A small image captioner, trained from scratch.
Model: encoder num experts 8, decoder width 192, decoder layers 8, decoder activation swiglu.
Training: adamw at rate 0.0017, batches of 128.
Data: trained on rendered solids tumbling over patterned floors, 3.5 epochs.
Rows from block 4 of the image encoder of a small image captioner, named by matrix and row number. Rows with one number within an expert belong to one neuron, the router's apart. Each number is 500 + 50 x the weight over its row's rms, rounded and kept within 0 to 999. All counts start at 0. Numbers have three digits each. After the name is the row's rms in percent of the matrix's.
After each expert's rows are labels from the 100 images, of 14976, where the router gives the expert most weight on average: "responds to" is what is common among them. Only what is clearly more common there than usual is listed. The data: rendered solids tumbling over patterned floors. In brackets: how many of the 100, against the usual share in percent.
# router: router (encoder.blocks.4.mlp.router.weight, 8x128), inputs 64-127
# gate: expert gate (encoder.blocks.4.mlp.gate, 8x128x128), inputs 64-127
# up: expert up (encoder.blocks.4.mlp.up, 8x128x128), inputs 64-127
# down: expert down (encoder.blocks.4.mlp.down, 8x128x128, transposed), outputs 64-127

# expert 3
router.3 094:515492474578504465478485503563418488491492473515433583417462444563464501479500446520543541577528461468571612414506475427533483574503531526481585574530509516501423431554469453539563566529460501
gate.0 091:487475408522474539464556498410546542512448452538430535537482559432581537573444487527431543541469515435504408485521480513548511541433423530488455558496512523426496537528544467442564568554459614
up.0 105:475472499521467445456620506446428460435451569456495524495460496498559552488498480385501489551405407368557653468555481509556564527515518504534435472517431478412439491474507482471443497486524507
down.0 098:527437419585525493580455413561518405558527575435404438443505518370505489539555489454496486516470584485486439543519502468541505599561463559440574528494583548491485439422535530445515451566443471
gate.1 104:479573506491470411474355505449511453507509482478588489453433543434391438477500482498504540593494406543485483510516518460463475447578555466449484484403465418559559526536563429431610512503514507
up.1 103:468514571505518537572429522535591515500609525642479501510472424454542520536460507481526598503539528505480432501535490513453452448482501559505427508477543465649547434465554564509500539420451475
down.1 104:530475463508411549509481467548590598520541549593530522466573560564389505590438635500455531479434488515486461519469434513627637451485523516495475578577485463581510437481486456519497506553520567
gate.2 107:475506572481574581459437523544536493427470445488577563469507420444450536461482615614461482465563497546463519532480483534478482522476595609478429474497568520470505449485600478566490493547505530
up.2 100:475548472495465496456480507392513477363489537468471496557487581451530505567439521546484530566499506499518635500518442509439437419449477515478495562474548467579560487527492447441538528548524480
down.2 107:439485519549495409549458479524476474522474536508556510502435467515517561505434486484561518523529454560498561515429523498576392459506515360569505537521578508486522567596456605518493546505525474
responds to: count: four (61 vs 23.2); black object (52 vs 19.3); brown object (47 vs 18.8); green object (43 vs 18.4)

# expert 7
router.7 091:480502519460531593520552544503533481526499500480475511463559462494443505572535420525533538483556521460490617410498506423496483517438509476552479577541446502490480424571477496499480506547558547
gate.0 110:431478528523510461364439472525456449437532528459436542508502491448490542512520507501563575468466578484582473459542481430518500595432542488530520515555552536486469545397481447429383483518479483
up.0 110:427468514538550533457569555517516500465494513513564456423390545517470482423508539520434515498537492548544577484463444527468560490402507579403508441410529499570458481509529464496552464488428513
down.0 108:440503466531503491488507515466571505509482513517517584487501522559549542489570573462532586534481527522433613495374501557493497621481525538489649539548478472473453544551463440557528470461462453
gate.1 095:492503480507598460567536479579414421444452455419514521527541456479541460519513492479412523500522480416469493600520473567514598491501376568489425459505418496503587511555522531533478489418541413
up.1 094:532633548474554537512494472470471477548558524471561497503450387440507549489514528480513531464561531583543560562456542414501569458478498449411464489397499432527483517571499409488605525565516535
down.1 093:488492480520463418523548551567497465626495553541505548504452475475513511499554466412502525563507529466460528524509546439493398555438469517472442504475413468484555499386496485453461504529538430
gate.2 100:494508430558452512546549502570537535522486452548462460534453437531445542540498511486522388536478481468562534463517433489541548486503470486505480562538497472582507527446574629516480519555416580
up.2 100:533569534387528478595469519535482442538426532490459358519399427453545476573481518376504446485477468480436456430516535565476425439506555529388540522519466599410584460536450472499479507503519534
down.2 093:557487404588515355464540588483512507463478489550552514442474549468527447515534533554511438546476545548509455522548483441569603550533515492394447560560614465538495545404476515496583404493480439
responds to: count: four (61 vs 23.2); light from behind the scene (60 vs 24.9); yellow object (48 vs 18.5); orange object (42 vs 18.6)

# expert 2
router.2 113:468486473402522342575488602494586466506492489514481459587516546491593474569549448461471499483475461585477403553528428531545535480525475467480468466517521500470565521451388477488503479461542449
gate.0 101:477536468535425482526545506466491487428530457513494587572437589535479562496542518509538523497455497596445521537492442462515556554510497521436509510465453474556425520529440536539561490530451489
up.0 100:532491461469521546444542463476528541510459475549429501513521523452535521492531431532478557547409486549605544547553628559556531491484523545487522537511554541464509527463429441481454523568514500
down.0 105:451409563578517558569456507507449557510450566512551508426491513459506564507549513423500526462487549472505458501454481464534499454530551411516636425634484455463588575457543551474550428508533595
gate.1 112:471423468425520382493469528531534406587471607496525459500444532470535400428480484475459459451476526512480460572534513610526532500489544516389451495501478463441507519545476442485460543483576472
up.1 117:499652514512486597515470459518451602403526399481426538478505450500467570551501541509549546505496499448474584510467498386474437496495485506559539556504530509516441462514534534508553470543408513
down.1 111:440582462451533465648449521428424520552443596447511448523462564424505490569469482450490531461572484484502396482542545439445469471455556493479461420537455483596458493453516505530507497542454508
gate.2 096:510495546452416427595481602546527473571559500588452525597462440537545484559522484490550529431447464502548491546472457504556496563464467538449481470556437653442457482440430478430411499522406474
up.2 102:482417401446522490501526438441391501547595560554426447434490553419603426516556484424541503471360541476438517542421472521541545499503475514448478529552403420520440558470456425494497456426458488
down.2 097:521533552519560512446516487603526468500468509485541536477518487438586526450508564515592476560499419471534508526574497513549456495588473489552616514485503421470537404495427516437506428447557488
responds to: count: one (99 vs 25.8)

# expert 0
router.0 094:490508375477547556419468399440455485482589483448489561451382545494458474533452481461461427551437461477612595458461465481599522525469519576475492575572509496490517466600637561465475463554449532
gate.0 095:520446480463424483501453496434557602489510496542601579430543577524483435480460552490420539451519521595499600573482488479537577446550507481452511537524465537610446534515493491462576461475473465
up.0 105:493504509502522392576441496525457469527453475531509521518474502512404557515497454544517492486521470409519508446555502437579475519479464550468529526414454474421381581516533497549456350546627429
down.0 104:495448455495455539574483420584498597631494391533538430439502534494464480534546402571548494438523448481491527418458486440495452415469533560488503360461484433450371527495553474513485519517533440
gate.1 104:542392462525447528523509528410541447506470490590578429431484473590491490425427565538480528544435539558337465512506405433473510430431391500478527477504497506502543449565476472550513501528515593
up.1 111:556503524507550440599513537395574600564486455439593388513572519447456523550498537541462474506537563500492420420478594472501603539432490581476458526502574437571520530445472511461503533478531491
down.1 110:471477516511445385504484540493608502498508498449624440513513532463498579501491566463546482439523536498508509462576562528517488501481481497587460502481505571516400416488543484529479444556582514
gate.2 101:466423598434481535484445511460488524517428482451534535527560508445539515491494527525557529546509550463579516544412517611572558532543538634471582533532522522554391599408530498485493435465513594
up.2 102:582580510514494504446521530655575483489582551525452497559519525567560520534469552478562452421614404624532512489505615485476489524541491499599582503521486509491469541567471459479480493471547523
down.2 104:516498568436511458481447452572607500459515513492548599477481431523490429523583454497537533515549553551483518421508466484475469499574513590491536410468488526421506573434571530457530562478516559
responds to: white object (67 vs 19.2); light from behind the scene (66 vs 24.9); count: four (49 vs 23.2); grey object (45 vs 19.3)

# expert 4
router.4 096:520428546500515604503459408478492504571469495462532545437556527475432511486397438531459479541494543464502469522591541468426528476546466546555553482614544427523475511466467534600545490549558498
gate.0 094:467502518540596596442453566401423497487469513472524434496491465483454450595484492533540571442449551516508517544518556550493514511445471465494594461586541468535548488374529583501574524563558549
up.0 091:484458534466453464575377436525459517559536499575442522537570515529422579556486459617536526543465556488467423558446486524526539483482461528513486490451550442450503502625609555472500522544415461
down.0 090:496504523539395517539408604413454478556497606554428483530428532473549505545468431493473506468550442423462560476525482544540511520485469469465620503434448427502486537543493525538532401512542413
gate.1 099:538557520529504506531439477531497522418513535499499532514535464461595439530556580526470500433559500486471544533587386453489514516585597493533490609607600502630486550498507570507501531521494527
up.1 094:489481442458544423559532527513540503455466568490500474455428499580479521460491492497414565584420527577428518588473517618528454510563526475569529463509441465531458470483467580517467477448566560
down.1 101:511515450536546456521364483572514474494510550449604478401532419455539540543544449519505513444591443613457447496521495494494453582534435479502517503448540504511615540471451384502448589514534574
gate.2 094:545515497471451461541489494541457460486484519535521462448543383505496481482497493570452462521469513502490489514446488574509548452490587455463512484556504500447480521466465398491625487569558504
up.2 103:515403469550456547470596613435591474483522399494501482452620470524412487467544590429584533537488481552495528547483586470519503456516488532518607543484517461501546460539490556534476463479484485
down.2 100:485478548523486425546486469465536417494529559394480473484520553451513484394548446492487500502448544511499569431510434438469518530500532479495481547518483477435398444492475439485497440457518573
responds to: count: one (94 vs 25.8)

# expert 6
router.6 093:491585501524450522542561432547442480584485573431513601487510494535504527495488487523550578406438465395522560413508523512523574482509563473501556467488422504492441493604472425502514499517490563
gate.0 095:502458487554554438504572466470496458482486485414514520545553494597515554505444464505512516484481411475528467492521427541511445436485561416476510421452516399478496548532562511512542562507404541
up.0 092:474510592525529502566512527475493487545559563563531494450489484535479464536434472467596450495533552576551475474546647488517592591519515527498540497506520501478560441596489461445498433543450541
down.0 100:505475599541521591575543553404449479497486391403517520483477592505416480505509472562497597490534569546545480454456472508492497485514496513496540485454431615502494521393514529489549536455405497
gate.1 091:358493514514443563510476471464551525459485435614523538515592444555526462437535446482472473605501507501521543516468559487460481546554413472494592526422499535531470498455467444441451526500496448
up.1 094:426542522475610396499459547553495465479506572476456536520490536558505444468441419509475479562510490495527520525500501461514537465570495470539530490518519553534510532523528595459467425537530403
down.1 101:555560470544507509561492484559504513514637526519470461484509504414513406418526513467426482525497540451506505478513592483417516458493488484439455445525410408480482475411514461532642499461378497
gate.2 103:414566415498528474555424485502495564397514464582490433538529567524537538479465460530514510510604567511393571559511439527459543420529472482623487552433521419516514444542428494426508527575419501
up.2 097:392473541485517447520476495441525439468528395447497542468505467487519494527471438523486534547446581597530520501557500424512477545406468545456501449419586535425430441502522446556450555524505473
down.2 101:461548461411466563551505481482505421431428417515533496440483586511618548500481429496485422422499492540442469496492534518534539416475509559486467491515478459468504528455534516487509458520553546
responds to: blue object (55 vs 19.1); orange object (42 vs 18.6); its colour: blue (27 vs 8.4)

# expert 1
router.1 096:468463449561395626541416444528458482483596476518516563394521461483356507455499540532504551569518438494519490494454568480484517452437490498531532533513473482523482507547555478406473583540498540
gate.0 111:478493483533479482477463585534439514523485455388469531454455473458465443558492547513448442560577577512513557451456539601536403506532480466477477522525502522588545476487530484519554577523479383
up.0 105:533454524414460523495537487472531554514550450432477620475473479488455473493427517417570472524491455466424532553596583470518547473468559398505506512456511529494572519445507524481445526573510486
down.0 102:540533518452429443478537408517553495419481516575498444470513506445649537477454496470486470487473440511560437488481530499586582458494561500513561445549540536548551516554555484538566492536470572
gate.1 106:510475417433564519532455467508575432478592469401532447513539555429429490549393542486543515427448576521498592468547409457378551538438492438545425508535576464480497515531445482539468532505522465
up.1 113:471522475485513579536396530516450495469591486468452408455506486570460489446535446502425426549537472494573522534521518419503447535565506520501617426569531423536435519573541553561488429483572574
down.1 089:545427538508561452546654513566481591474534503467609499509456462456410540458452476451440492454462442546462487524484583516431505468483514430508545444463482437539510554489511606505518486446487559
gate.2 096:475403516562613502404543443445489539558419547590457608539531474462530492579420542518500495569496507505479601546522463585509529549591492466553499492569461473479455480492515462539431444549457513
up.2 101:573520493455444528494485462531496565487477499546462562544503544497525538486407618549564415409407455542483552490537553597492485579514535521542529555413512440628543515464401498503427562483497513
down.2 100:496558576528488581478510449519534548528426504478506480537476482459455410479453536541492461485454519491474450525518425499576569535486562489566645476456431480535477463518431497466511512497569512
responds to: black object (69 vs 19.3); light from behind the scene (51 vs 24.9); grey object (50 vs 19.3); its colour: black (38 vs 8.8)

# expert 5
router.5 119:531474505548558498574531474543445537411471428435478451534456487528526505486514507513528457507593480467555527478402503541502404515519505512471528466441443513514537564417527504492440458454485541
gate.0 090:432478495517544514456526463466592494520448500459606495529470431482434430532612566503467453667463516490529470537498488623549478494600436487440526626517527497541536539556475510484529564559483514
up.0 098:423496502502535503585478520505583564537492547454407488476524536526466463380491476572548562491528537483422560452473480447506540521525471511372555541486530445464442562609566563532489477485527513
down.0 105:494497512499483375497466441388492565501513515526546575547533503548495517464383667435463513545502503528489478476439455534490578578597544517602542488500520617426564511451460431528471489527477437
gate.1 106:545479511492548400515488525425559522539501469523495478617565491517491473532378463404478450530442522473546583497406489606542504447473468507529564425490497455548473506469539457500533490450489522
up.1 102:469459437399441579471499425463528501517513526515554496496495493427477441484556443456522500485416522479587509398564550463474567440488473478534485494536514474436411499558445485464454511599548544
down.1 101:427497415493529488538432448495593536509487480460501538546463561525491450415561480529478523557461527403549430441527513543457467513491611457509549451570526497455537421566557550449516414531515525
gate.2 094:432483550509554504408494474476555530575587547509416503552517540471511559520536475446527504568556489554582511496515505522598486434493501511551492457481529438499496515556524514437444564518432502
up.2 100:498543477489416483594463449637635393525505440577570537479498496485526450555553471533453489515535581475507466509521538471436467426504582504492467503475463522569502529496513423425465444575605445
down.2 091:502500456397592498500491539610438447552461474452529461479575410563481463376469554542506451520495470397443451493432485493434330435577529530494478477515408496527491474443493408522541478559523554
responds to: count: four (88 vs 23.2); white object (41 vs 19.2); pink object (40 vs 18.8); cube frame (27 vs 9.8)